python train.py --model="text-conditioned image diffusion model" --dataset="rendered scenes of coloured solids on a plain floor" --train_examples=195000 --image_size=48 --horizontal_flip=false --conditioning="text" --arch="dit" --objective="epsilon" --cond_dim=128 --tokenizer="word" --vocab_size=63 --text_encoder_width=192 --text_encoder_layers=6 --text_encoder_norm="layernorm" --text_encoder_norm_position="pre" --text_encoder_activation="gelu" --text_encoder_mlp_ratio=4 --text_encoder_head_dim=32 --text_encoder_fused_qkv=false --text_encoder_bias="all" --text_encoder_qk_norm=false --text_encoder_parallel_block=false --text_encoder_inner_norm=false --text_encoder_drop_path=0.15 --text_encoder_positions="rope" --cond_dropout=0.1 --norm="rmsnorm" --activation="gelu" --mlp_ratio=3 --head_dim=16 --fused_qkv=true --qk_norm=true --inner_norm=false --patch_size=[4, 4] --layers=12 --width=160 --positions="learned" --residual_init="none" --optimizer="adamw" --lr=0.0018 --beta1=0.9 --beta2=0.999 --eps=1e-08 --grad_clip=5.0 --steps=3900 --batch_size=64 --epochs=1.3 --lr_schedule="step" --warmup_steps=110 --weight_decay=0.2
Rows from block 5 of the denoiser, named by matrix and row number. Rows with one number belong to one attention dimension. Each number is 128 + 24 x the weight over its row's rms, rounded and kept within 0 to 255. All counts start at 0. Numbers have three digits each.
# q: attention query, key and value (stacked) (model.blocks.5.attn.qkv.weight, 480x160, the q third), inputs 0-53
# k: attention query, key and value (stacked) (model.blocks.5.attn.qkv.weight, 480x160, the k third), inputs 0-53
q.14:113145104167159127122125136106112119124105058152114092108128146122139142112193118180126150148117116161107164139128141168163154126128162099112107131148119127134189
k.14:116149150189100135123141125093150084127160111066156088160147168114123125096121114119112123109159096142100137162119150137087113124138125144174065147111150105187141
q.15:113131144168138141179112122129108134147084080145138150103124147163139114118146130137117120133116123128146175199110125157163111130193157130084088127125125101123157
k.15:137142160133162127140129130101180158107141133126158130151122122138146104133174126125081127153101110122114121144115152114161160106192110138162092133103110132163124
q.16:154130138152064127118099144096133138120145134125146114140138119149094092170175175111160108084121135179111096106117127102179116142130146132171163136133128147161152
k.16:139133144150078125093094153132131131092089176124128140153108114101118126129151184130140099130101123130099116143156103116167128122113155167114181108142164128121103
q.17:168133110085142117140120096144104139184118123186137177099121140112133154062040101147128117087133115099139136127108107092119147135126144091084102128158149134133124
k.17:146132120106112136169134144102058144163114143155093078117072119137146091187098148136154131092148135134106130123141136162085169114108150126149156156110119132162166
q.18:153112147125098116071113121116084119124163145131123103110131153105145131163126145140109126142118155172124100148123112097167131162101149154127196129149139155122131
k.18:130122121155085145127153139144137074112133145124108179128132128132117130093136141119149128082180116073113129125165140090094086141140133140098137073143160116098112
q.19:123144185179096140157122121128119148123130146092100140116101161128148116153177150127147102121127157152137118160180142139127121133127135121176176133113141150127116
k.19:089111133116138137119111125179146197126096129124120191138103166107136152127128133079116115154151140117132150162181106097132158125131116091143148112120143156117101
q.20:162136131110135156086134093123122152081106137102155144146128127134182135112096100189115112145120126128177108136110109105163127129135133176114140112146176141108104
k.20:159135098126085133124104156124137094146144175136152143124147136163163135146129149197108129123139121124110072140091143137133121165133145149123154102149139122112161
q.21:126132133125122133118124122125095098127133146130123155110114130127103093175134119132113127126124143160099074133151137151111096119159139145168129129160112147123112
k.21:133123126121172152104139088161136133113129112130105159138135108108102177097114114116150110137144135097149181120124138130102116133154126090143114126117109121112092
q.22:079130114155148135137144143149148132125113108098094130063116108119106139086155117111165138091141112100101183124116150126101114129120124093088046141117091161151147
k.22:118135159141147126121126077135104142111145120127115107162135121112130119160123093143161128181115142147154160162126125147161160132109106131167158192108102115182089
q.23:139136108086162120196126148165125144130103100125145152140147123153121165119125140159127128082189099085156162121108103119083111097160152136089075130126126133126126
k.23:137138104135178137142127139118134157133132114073151092125140103131113141156109134140123130160109098135154155158092154160135165124114118133090134146128116118157186
q.24:119107136117141143100149134131116150091155107128127093132107148127127118146128137158101152135137135155116087125128112145179151163120124142140218126134147155117150
k.24:082151163144090149124119146124121092103115135160132129107121167157108110119142144111117093082171129086111102120143169105126068141154122115121147042141113138097116
q.25:152108118122121128086128137119126095140145126162120092122145146122128071180121152124088100101087120183115089120083147107161104115120122140164193163146144112146116
k.25:132158137130111124119136169094082066102119154158102105107132116109109112116140137129115141078142163109122110140139165084114061115140121128124112093168142145164119
q.26:105121129131142103138139143120093127126171110139131099111066160131093088155132141122114147134118153136122079128111141122130144155131121110155183140144111130139164
k.26:125102142119125128100109111128117149153148137163108128068149153122119126098143126136101104087158117116122125117138167109138085145133132139065180104158159147104082
q.27:152072113157110173150144167109130164151125116132119104131115129130099112124150086126140148126064107131115097134161114152140072172119145107155197125147089133157124
k.27:119130138128128149187123089124136153131134141113145158106123140125080096108168169129133121066157120132113149117140139118113124126129120127067115057160100144130144
q.28:153111097040109094130124123136091117153139142179152133149128146120124112143078115140106131122120154164154085106132144133139128119171130146157169140141138098137094
k.28:162145112104112141119141145121101124111106123112106145117128124160129123087122142100133171132142148118137087092128137146106128140163124137113115114110130127136102
q.29:137094152114168129099106122121084166124135128117175129106136142162171093165130128132086130154151117131136085159145132110180134129147132168145201117137160142143115
k.29:084129104124102149123085121128121109113120193120122166115102142152139133117123166141088095091165111077115125142140138117136079147167125164125125071149153121129097
q.30:123142148134118167109121076107129125101170100108123094109094122111132144171112100133112122152147154138141082156136127126170136162104132125122198117152164122120135
k.30:105139153145086148137147139151130101102105137173149145088142132136137128127134156130152103041170127071127099146161133114116074169140131145138141089140141132132120
q.31:114133098125176103175094176126165123132143107120106131113130116156157154113130104128151159082120135103114147098109139141081111136117132100121088128101082096139144
k.31:135145143122148109122095135089123167158161081128146101121149127167107071189135121169138139130122103141127125125083177145137117129113126163123161151099115137135138
q.32:185163080115139107096138139093143102150129148176112101125130099139170118096171140138132114177106121141168137153082152126149163106131101122099101149105153115134171
k.32:174141128098161129071133112122120157143145152163093170120114140114170145108128124114146133085099126116198115191122133112118117095091138195132108127106119135130113
q.33:138116134147169145152122106136172167168209093094129169134130146147137139121143102122140167111138127123146121095110104100151131099052139129149120138086113103102070
k.33:080080146129137135126180153117146097131130129103102144138115162095121139161150097106140128140106139131115117143113133157150219150108113124121117157132095131139134
q.34:183090140118122095124114112153077091132108139113177147127175086140098129129049157118113086110127123113121112111083134098119133084097145141143106096127169131149072
k.34:161089132136144072132157162121114135116102149105130132144121135148118155120105173126171147132102101078085117102144140170141151112105103113108117133128100107136114
q.35:000166124153111119141105136113149139121125090138141133121121148119108130161089151119125160122132146100125142150143133157130126163143150110137117116137121136107165
k.35:115097127091105154135116155175124147094127109100109094117117139078097118151110107107164088174125164142098127126137123134125139166140116092161134111154105151159088
q.36:133143137147079147138133122134126109118112133154115118088107125145165150157115168118138154101077139138131098121130141154112175122086103094137151134156147136132143
k.36:082123118139105144121129153177150126149123121104104144120169135109127131171113139117155142127145108143100099092145099108099135200097136122127183068160173152120102
q.37:152136147130134123143156138154134104094111106139110133148107119119137166114129117158115115099110135139112114128107143167128125100148147117108111146114092168139094
k.37:135150112138107119112140076118098135153106126164177100116096140120182116177126137148111148132153132169157134139142126110133097083154157171121127097109168154121129
q.38:093121121112144111116103136196089157166145119094126142143161177151137087160062114115130149106167108102132106100171138096120114124150109128152142082138135151113121
k.38:197086114108098117142086118104132084128101145115170136163145134118111110135151159138121109094114136145085104139117153182112127109185153135109167117153094141144076
q.39:074079166132138128123113090203105177133114141095145165090162142120109120149050128090098158106126137092086137098164143140144130133142142124158136086124151122085115
k.39:156152144144132128156125140113191118092126101108179095157121146154106123130095136119099130155112129113111123092126132125116172139202146108104142077160099112124157
q.40:053103161121143164141115115141123124103139097086158155141145176125115104141090121141108136095141133101076099135177140132113108141121150145156129131124113124146143
k.40:153162137093128118135142167102137115144106151067180129112084121128102099123124126140122095145135154136103110089160125143137152126117123089103140096106085114122155
q.41:070101134088124161137129129142144131154143096080122139142157123143093119115033107086134126120146127101087119123142132111114132163098132123130153114101116127114088
k.41:092132138108109138172130136114165104091120138080116120145119147124076114140094125145184105144132132117048094098134143161128130136161080074125116123138118141129119
q.42:065102151172087156142147117145129149100109088123155163102103145135140103155058120129118135108127140108083115150145119137115133164114123109150141137116132138127118
k.42:105105163140096122170122155104129122126103121116183115119162124155103133189138135161101091165154119125138157077167138129122108127168146065158112117158139133129117
q.43:155177092133099144145128169101120104118134114167102093126151140119120140142192135142133107131119135136158125098081134150087117130148130091112117127122136136105117
k.43:083141125128153162105118096120107123151140115147136132124119113110215130125167110102142112114095142161150177143099110117137101084141152125124122129120138134158150
q.44:137081142125133139084110122119110127088155141107127122129145145098116070096123116120111104122128109108100126103131143112126113138119104127110156139126134161139092
k.44:100119175129147127137132143143157156098127100136110124129142121095128147082151124144154159104112125135131137114112144156095177146130098104106109164114062167147094
q.45:163143097122134142075109122133135106114145136171107118143128149095161108105165129138143110141109105134145120095125102095149181098072121105111128137121160139154112
k.45:108134162159118118105156111134126119143128109158130159119104115082147158137138149151139134146116177135113094127129151110090121138095088152168166123146176161099087
q.46:107090144131131121125101133149155138133120100063141166136117139144128122163044106115114113109149111088104090118143110088155128109106150132158139094140159085121069
k.46:150097131129087124135105167105196146118129131116154131137144116141080082122101155131167128111136134100101073098122150148126148151126116125122145088113129126115114
q.47:180148111123092141132160150133139083150115149197103095148109078127134119117190162140163132140104147170134109131097128120107136105165120141132123153107116128120122
k.47:135124124153140141115143090153115135125149142154136158121128109103156126132154140106092135099145157129159139144123122106137098089088134157102123116084165111109134
q.48:114157083094127128102127130139128107099104157152116120124144114115123144102133162147157117123152134130142131117147141137112158137097091104119114127119134116122152
k.48:142171160129131138072157117121113082106110133096095096107106098116132130115122149131154090145132156136072108148124149114102129127126137126123130156137135152104170
q.49:125140132108159105145134130158124133146138121139146117118115154132174100106132134179108119116156128103132116132081120128099136097193119146146152102101115110171087
k.49:134139120138142140172152144148077123080121114109168114149124149142120093116121147113121145100147110112106133128112152127109102120176183117161128104097109106152106
q.50:115129155133142150136137125191106172117114108141117123139117138092150079111159110158109151109138096088127108127112077124119145124206138143106161125068125138158105
k.50:106154122172155178125158135170112141104131154140155129129151136129100107154159152146119145083157142125115111155164150124154123148182147146165150099125105122113149
q.51:167119112116160096135127092092101123143104129139100138153105138149100136137086114104124176140119126147143111128119116132151160086177146161112112143125133084160143
k.51:151117117044168087115106110167113110158130130122128150130128113148129138134074139119146148127110086124126135128134127110130119099181178089167108123138133134182103
q.52:091135144138149121124100110141130169119116125098111107184139160109144129119072081093159156128096118099128113123084138143122136134188111167103142141113106123149113
k.52:088150116157183156109157150120082140132126152119146123129091163138094127148084113126112150114110148126128102109133174138132143122188150166129168138111122132101157
q.53:141149109090102115125100106081146128148121129100142176132105133161110135101096117087130123132126105164170097126151150110094145134083160102125153100144109084126167
k.53:114109112085058123135145143088164120142125155136096133157127144145157153106107104147149110111070117156156120168145154130125087137100112098152109098141138124155112
q.54:120096130117114091111099094063139148143113127136100119145120120130128115098077108110119142139134087149134115101148150128131153108078117152071142150134116104151150
k.54:143122096082109113100095114134134113113094143158128125142118116136132099150067102114148163097099131159108155121168107157115155108078153125117140173143112119160138
q.55:089144151113146129158106106124099159167101125146104107167117125125120096126065105125114165124121110126143115141107117138101157129166130154118144151089110118174147
k.55:118152130145160150130153149168186149133136132112155125137089150116125125155051107119109161116113160110119130143188085174115135141127118112132125125102124124114121
q.56:136115138113109122111143097139157149114129134175107133155115098150163104091092102104107147137132121157139157143086135137125160104132090150114168143099105114161115
k.56:114145151098092120149146147109150143130127117145125113150118131146137122125082126081140149121114149131113133128125160162153085135138120142107141168118095116117094
q.57:108167108179117176131118144123129113119153117130099123142142126081098161117122121086168154104101144094112169115163131138116125154089147106101122157151131125090155
k.57:093121143148146146116161156128095112172149118147125175083123106078101152165133141134135131112138136116140138120109132139148115151140117118131110185135138148127158
q.58:136102122091138083120118104087119090154146118129133143147129138114113124133060098090133132134145162158125129093086154116120149138088103142091130125153148095135107
k.58:116125165116137115142078141099136147115150135145116126186094112104111111104078109141130146143166113126104155074095115158135134131133098178118124146090090141150107
q.59:157133104126165122144153129142127116146123084100127140120093134166103107154161141147121117139152118137127135118146107112091136121128165090136117072154135152159123
k.59:149115119157189127120109128153099127105095125118138148113124130138177113115168135150147095101137155111113162116103126107137143119154109079114077118121119137173140
q.60:121106146123115119118123117082129133145136145159142138183093103131132117101082094138135126134128121157133092119097149105132165110109102124121140135132116143149149
k.60:134149111086131114129111147117155140153128111130128150147101125117134162115040096140138167136123137128140116130124126154106159113127110132097143142102122118121118
q.61:112143112124165122116148152137140101121138113126153130091186140118147158158135126149132101121170138097084142120094142113151075144161128151130115134121120112110089
k.61:125104136139172119163149122124122087117146103136130109103149142170139126120131116145150145112155117069142096134082167104131126136159141149089136070109126090129121
q.62:097116163129105165160112105124156128149174078144076105155108131104122089111132083127116132145165120153130139127113122167112142149120134137116153116105101154162120
k.62:062174151148138185183139137147173144120166083119131111121144157129123098148128101110158139112131176109142163136142126158131111182117103130124100123106098136136136
q.63:159129121129119129125142102114129108174137108108138125097105114148108147143147150108132090132135102137131109133151120142132101123118124115164112128142145138105108
k.63:138129121114138099128082110110104150154128147166161137131138093145139120144150127174155129151113100143150118115118088153190138110105100104144111142118111110176106
q.64:149114136136086145128129187134168131106148157128172125131103083114127118107156154130127093149154146141108131112146165140123119118110101115141108117130142149130121
k.64:147107188129106116113105161052163153100112114144115136113140078116127154101135117105102100135129123123171121168124141140145126096116129110123128146137136139142118
q.65:186087133114094126123101132133157174126113173133140170164153105156123158131118142114097151134140162180155141153164134125137112093093142112139157139121131136142138
k.65:154091129099068118102125128085147167080124164127129118152118092139162113101127125145116123135084117158137130137150138140138132039049126137127137140154129135162113
q.66:099149130123132109124155140127127083110134123171106110084128116082148103129139134163157138145115120110108170101118150145099157136070085116124128122162150172127127
k.66:133102167145180115125135081112121095165155137126125147112148122089083120156097138163151122145127091161122162138128128149139128134155089154122149118165164101110141
q.67:101117115110098122136111125068121120143136123124124107131085123115105116110108100132165177098090069112124112099099119164155138142123158165109128151118130125136163
k.67:101120106092070104130119133118133132156142147105124119105089140135091153161104103126120173155104112131150106142166093130114140167088139125129179129133133146103165
q.68:108136130151065125134153175138157110113114113169150151121123104130168094135124165165113088097185143136131179153151160106117114138081096090128147105139126180143155
k.68:135107123133078159138120117088148139096150161163114162113102117113151090118132145127137122177126126143191146140198111154144144140053094138098131132144132124132161
q.69:122129124124118121103116127080129078139157125155094144096130108101125136119087109122144148149097109137114177088122101125110152121035118110097119138170151134135151
k.69:138150129117157100100115109070152107155151130162115158125130118069119108132100122139108123154116124132123137129103107155135136118102073121144105160169148149103118
q.70:133111159134139157121157166189142085108134154133130155116112097133115128151148131135100090147179143116090148129117140089121102115117112091140111074138146171163117
k.70:151148136136168142097143126116084158130140124173150118093108094110131121133146146155088129161122174102126097144098123132161118120169124106154112159151161154157129
q.71:115112122112134118137099094086098132159131120098083111141107152109116136114108089117167172126085115122171109109126078098128140131166166164110150192112109095145118
k.71:103144119077131117125127110165103096165148095100114116160143165145107134153112107089170169121126123137128112108144104119109151143135118146153126127121127109126139
q.72:098131153121059157150115133100133172134165149103121125134116154131134119106113099111103146137094110157149107136140097132139136150106147128163159189086100121134144
k.72:121120108150036143133127109099189174096146134155124134134130128158111127106148102135116150133096146170147109169168110132123143128041159100123129136145110130120150
q.73:079118131118109141120122123112133125105177129088110131133088130105159169151123099109164151145084127142115094119159131142143135144116160112152118157107116123144134
k.73:108163129145107141109138135124142096134138096121101119143137127141103139132140120095137123179089171132119120150149138152118119129122163140137118164144154105145168
q.74:139148116136127122114161160168133107093097145159159124109155125124150110136150186130089103127194160125100153142129149119118105138103133090162123108122146164118126
k.74:132134146152152171104151136132143111101126139142138105123150124079139088118160147157122069134167122126114138121107152139145118124111105120125134126133114136125127
q.75:127088112129098118140155139087105092146140155148140126128135118111142110131120112161125095163135100119130183089106156098123117137036105127140108103183129107153121
k.75:131098156112102088131108124099159128138183104139095139118115112089138116126099115150142105179122078126159136095088097134146145125077072136083104125141135133144091
q.76:116141124107127113127102116096118151157163143098118135116120170128137133119101110095153155124056139133148122145115092121106124122165160151093143200148122098142133
k.76:091112151099114129124112124113164078092138131147115103179110179132119107145093131134143141132108103130116085110160129165134125152113147141150161130127139136146130
q.77:157128109108153129132154155149146104119090118146182130118144141172144121180127148139112078121177152117099127137096169101101099116154125120130130079137136121128110
k.77:138094104135179092148151139155130148119090163136138143086106117138169128147130158152093127127162143098136115115100098136174126144173102105120138130114115142160082
q.78:139115167143171140124117124100130104118143077082084170129131165130114146163120094122148175135109153169122158125129132132113138127104156106087127127124116127169145
k.78:094136119127159151143120127122146135151137070174159114123110161133113094142123108122194136129071113140124143117124148148136121112109115103142057156101126102161141
q.79:147136091126062096106130124083167130137093126133108128123099095147126135114116151136139140124094118167130146129178122148157127125046116108110108139139123125111175
k.79:144114090085034115121102136095155144133136164143092145122103119109125137099120127105127113175089120162130143125176111105097140105057110102125126159160115139150144
q.80:190165103106095128111140109142138092073117193144130108158158130133149123134134165137114143143155181136129123154157136115149126078182121184156146117111124130115150
k.80:135102140124086144076147097092103152164148165141149166122156111143127132134120128138085133087179121124116137112115125112133091160129143140159163077144153149136157
q.81:101137141147154146173124127134170141132150084144129114112136151178126119116146087124134128121118120111154149114088100169120131139117114097142068113084113133166129
k.81:144174129113092104154128092127095163138131116134123162150094164157125090130137138083138110093133101133131125078149141136142180157141106082139148111142109122153165
q.82:136126153092157130131105105156110129113158123145162123114105163188125129126073102132135150135137099140109098098119141144133127105096107134146125140096134131151095
k.82:133137135128107130137103127108115147173138110148143134110082133154093108111120118161091135125155113133157130135143131137099132119139135106101148109146141126166186
q.83:143105138061142126119110094090153102134124113149161135109163158158135118118101074105108133116135087146145164120094108140120108116108097126115112117104151118158158
k.83:166156114116096118140137127145108153177116113157124155108101096193114112101142128122132145120169117118155132090126118131109126141108113071104122081138154122174156
q.84:124071154107124114102143095106103134151142108111135145089148165118097094132135097116092130104111136145148143147095121099149158131135170141116187144170157123109150
k.84:118145125140098153077152118126128086120129116125091070103116095106131137098123113134130162147107152126171116183074134143115071077112134164111110147105125103133134
q.85:158095148093087102097149093112128116144095164129144117147139169106168138132125107149068134145136117143124155179133115109170148109134160180123165109178146137126131
k.85:101084119139113126094117154162115107150107149147128128094112105113161121139123122153154143138135185120117111161134177113120063110103175154160142129145152147127122
q.86:123113137147170161110113119125088116144122129132168103142080111139088097169144102134118148159126123125122145098139134122144139150120115107156117146120067133155109
k.86:160145134108159121195139126117162119101139089119082169139167151165123150100142106115108107107152139090109134116119097141118161133144131102112099112111113143172118
q.87:131072109112137106138129142177157161138109100104114140086100136112114141097090091111082090113131128088122121179145139128083140112105144157113136090153157123132118
k.87:089115102141090117119126125126137095150122099120110104123118068073129119117110140137155125118092127121134145105125128130059095119140145132126117153128105125165143
q.88:072130145099092144137102096064156094084158163109112112158169126094194109132109117105137114129100126169141146118089119136180142115100116124144097131140115088156126
k.88:194124136105140108136105135131125138135121119119131148153108127150121161113130146159082102127113128110137141081098135160130147116164153071105096121140091162131152
q.89:091150095144145137150115157135175124127157078143140115141112132192130127116115128133141155140141118130148115088108135161148126112121099111140073143099113096130122
k.89:152171134118109134162106126130124204169140133129148118110155147166108115130128122119120111117125089176114132112142156135172167133144118089106139113159117137133162
q.90:104161121124169126168109167121162128119151124155140126145155128131125118121119145104151133130138144102150138109079146175119118123109083087116064130101121139161130
k.90:186191113109105143176138104108151179136138109109117149146124148151111108093124119093131128136131078139164124085107127144129164138118093086103120115146096124137177
q.91:153117125096104096069113091123108157134096173122128137129122157116140123127125124117087109117125095138091152160135144064132127104179142158129197102144159134122123
k.91:121081136134133128065109146129145099146115128114130154097111100087138145123135133163139122127136159113155117143130160137096054079122154151114116125119183143103127
q.92:138137129162078156096153109133112099137144146094106128116119115082109119151192147140109133137145149125112128149154148084149133175151142174126195141132155134092155
k.92:092147144164154173150152172118132134081134138068085098135177112079165165137142138142092100129113156113134140159104139109125138135101169139130103167092118088134118
q.93:156102118127111121101117089136115136133102165082119157179126139087149126141115108123079106127122134140095112139149133061122147122120147174139176117172156114118111
k.93:086111144136137134102096141119099119179118129128162109133098101110127133113114117174133146105140136089134115157153160113070058113150161163153135149128155153154111
q.94:142107132101126107088109148128114150119124123101127159121137107129100140127096133114096125134123096122114126150146134110103146102106155156116171115157131116085119
k.94:090078134136157109092137135147164140121109149111154111135113091104161132160122114136147162147128179124141085180118153119141109098135138162123137130145162143116130
q.95:099162114111164149163119105141140114139122125154154131137144174139133138105095109137145125084132133091129138120125100141110115128110093105140065127114117138187112
k.95:180175083109115114166122123091120140144120110188146130159127161139117109122135145105125154106106118149151158092123127159120165131153114080125125118111078146186180
q.96:143198171174107119094137145141117124114144154134110099107083106123111131130109132126105119140118166105144134132100121131171147110114120138155173138114153113098151
k.96:154131176151121123097106138093109150099122175077137130123155127127180152126172147163097109089126107138169101153134128126136138092116108112090173133120084101115126
q.97:104126122100115124118121089122164151125111150116154147126159160157140138128145124143091142127140111176137092163190109130113119121128126175167147107158127124157151
k.97:105097127099104127162108137102159116099140120116120119144107169151125126130127137054127136091126128117114111100176133125108125134118166133132144104116100124125166
q.98:133092142146106078162166153156094108118106125102135158126145092133145124112102148107127126097120115100111138153064114165132106131157144122100144147102157109141106
k.98:138093150170162172167147111151112128172084129106134194175106105132109112120134175189138111123088103154115140112110094104127093082167156147094111089131091121165119
q.99:091175135174144144159130143125187121138121081112090127097099147143085129124137135082134144113132136089128169120122143161080102100141141112099138136120110105093139
k.99:115134138156147151143177118161132166120145117104089131127137177135129138149138113138122163115155114141191152104132120119148132134150111077127072118128099121116108
q.100:061108120117173123164106096170149156146103124115161145119111166159145113161101111108126163125144123125140126128162137131123116162120122140106124129157116084121112
k.100:061128122130123156198139153164164141185140075165111114127102129152093090139094116126172153171147134129131131100129106158124132132129131115137142095120127139126141
q.101:113112109077129134132101105134116149096135148128094136156143134144132120144108117123130158173110116171145103115210151129130152138140116141148127128142131124171112
k.101:117133151077144117120101114137123117089130127153119107161060141132144097152075111076125128151140138142126140140138128143103133161143137114109113163145106133155133
q.102:136129134118168127135126126151137145127155110130095111122124109102155101169068103097154155156137151150130125082146128129111141109096067104121158137120113129132102
k.102:123160160099115154139112107100141132139143107158133142133127130096113132181075109160140124180131141138167166110116108151129105097146078116120095129159135156111151
q.103:140133125121138101121110179119142130117120108133116129122127113139122161083151086105086118109112126109161148109090151154130140083118107123096106104114093134111121
k.103:133113109098162075120111097110152132091143129141121177108130106138163144120142102130102124112093094135150098134127148110131122092132090102107118143147070095148108
q.104:083132101133112162122130084129179142116143124125136126112101143108178099152139124139123148162130144152137138143162096139129130190135111111120163147165139148120137
k.104:084129126130056174134135154154147144154148115169098114095076138138087092138141138112150124171136152125130143126130104157111128160122118158132139122111138155094140
q.105:134157157117140117118152168112131123117131084127131113135117109136114170073133088124120162086129152078155133112091121128103114125115143084109120103113123146145134
k.105:118118111133132118134121107113166095061149105129128179118129106161159146069113109129135132105103120095164125175110097133117117134103080134114100121104085082166097
q.106:116171151169132128130156157116174087107095115154118123120114085112114141157145155098146140120115130134159177147096104160140143149125141173124120115136144122119144
k.106:122120145106119137130134105127093148150139128168126130100140089176175114150167136098127092106058138158109114108119121139136133118134152091129101116149126163109134
q.107:170172124140159128079151098126101128094139165157128096140095085128154158156122107149130131135111162138170075101122104126185113129107105146153170149126141135098139
k.107:138140122103095112107123100096121141125151143120106125142166089127153167135109138132118125127134125142154083103118104090129161149127111169091191110143143105130112
q.108:097141207131093096110141124133130150100128136081112140105133147168101121148126145144108148120142128071129159145176138129101112104132096101168123128138138147150132
k.108:163123163131139202151103117134160140106109099114143082183106149138115113135155117135152133124120127159131154140129106132108138144099115128101102101131079116160134
q.109:112158159136136135109145134116110161156143083094137130085144158139112150122132123148098116064146121095110107135132113107130084131131174105149130090133145129167114
k.109:109166151160148158130133130110127087104142092119130080137132164146091150117145130128135105109141145099118115145101129168114115136130153150151116110085088126135152
q.110:078118121102149155148107081140147146159126129100138139126104174172147127177112110132111143145153101164148094162167133119120106165117147151144155126157139105114137
k.110:073142121115107136150142141144147133169140092150118111107100129175089136151099106137121192145134130138108108084151105150100133146139141112172170093126144141105164
q.111:103171114190098162142161157142160105120137108148099112105133112088062105134155143115164139115130160123113149131136112197101134162101133118110114144159162149130164
k.111:117172124136100116125103169145124115099113121112176114116073106155143130139168158139140101163146163087122135177139124161126124154103121132151120185125132116125162
q.112:124153152134062134120139114074169124108097142134114107109123161111121106116210158139127139110127124178132139220166137130155112130129161144104145125130133140102191
k.112:127150135132116115097146148125135129129081132129153137123119134108143127112172156117103115124128129120115147189181107138146130131122161145100155120110159137104131
q.113:166072109112129105093098084148123130136074156119159168145113103112162085135041134123068146137128109125101147166126144103132112109130115134120147110140138145166100
k.113:162072112116146125107125157130158102099141160131107124130142125115156161170058177148139115138127097142107112097131177146121127121104093107157126132145123151120144
q.114:175082114055104064140097079135112158151100162102136146141110147164138134095077106139073113091137130103102135134133115115095156109135126124124144113155126115146074
k.114:169065096115169095138106119141141127096171166140130142167142115167178165147143191134146143148118111120109116089147151172116151149107098151112129151141087160108145
q.115:141116143151158132122104139127112149109127117147112112135127096113120085131112124115162105149093140136114168052128091135154110116056087111166092165139186130137140
k.115:123111089112097118128132132135164101133129113159097128125129160105168150123094085095147125143108154121122159144192107126147123129060127060121121147131117110184124
q.116:111149128186165161109122128130094098115134096156147066123135125095095072142173107142141097141130122147076119098094145188162114119123104099138087161085122161163169
k.116:123138142148145120139127093088125143184121121085158132105101133118134099168128121112140130132126132168157138127152094157143110108158123113151096129099147077139124
q.117:100169174176097169098140124107137107121105134138088114117139129104136131137184147137163117135157140145094163136152099142104140142146144149127153123143176132086139
k.117:081201141154113139113171138152146120086114128098076112103119143107102153120124121121132099107163114148123161144150131113129124186110142114106154101099149146122161
q.118:103173159224121152115134142106149102137119124136107102145151141119125100168207154151136108118144133156110122095093122131125125161183127119112127127101119127100175
k.118:111155147207157164102132082142152149125168128127129167117117127102160102140164147139104099145120144094108138154143118102138141114114119157098128123129134109106101
q.119:116160133099037120123124104083169120116124144118135089172107100128113132129144159132126131150102157181126133150189155149139123132078147110135127148144127138130195
k.119:131109136132032127122124118092163142112146130134104135125125110122112130145209131135146082145093107128121103111144120123116156114009133096152139154161118133123137
q.120:162122116130083149104140134136129106134074183126108127132132161108143109129148197146137149108103135137113106152147105117126139129135107123143175118138207120103120
k.120:155141168131111145097135128141135162103112169095077141142115123099142123130146177125120140123114130107103124142193135144114158161146127120098161091156146158159165
q.121:100149146178083157119149132099150109147180112149120130108168122101099131123163077165154154112120120152111167096130118143154139131008132106122107151144096106132164
k.121:078136123109072136140117111069140134155109129102120099123154107120090145109090076108162121114118086173139122100159153132121111148091172117126146108104142104096121
q.122:183096150103115128104143083117157101129140147082091147122136150152122168101137135139056167107145115108112115135161124086092170140165140164093176074135121145098117
k.122:124115120142124159118134171114187170101171134131110154127118114111098129127145147142083118138113121133169109169104144124118151129137111145147138148102101171113140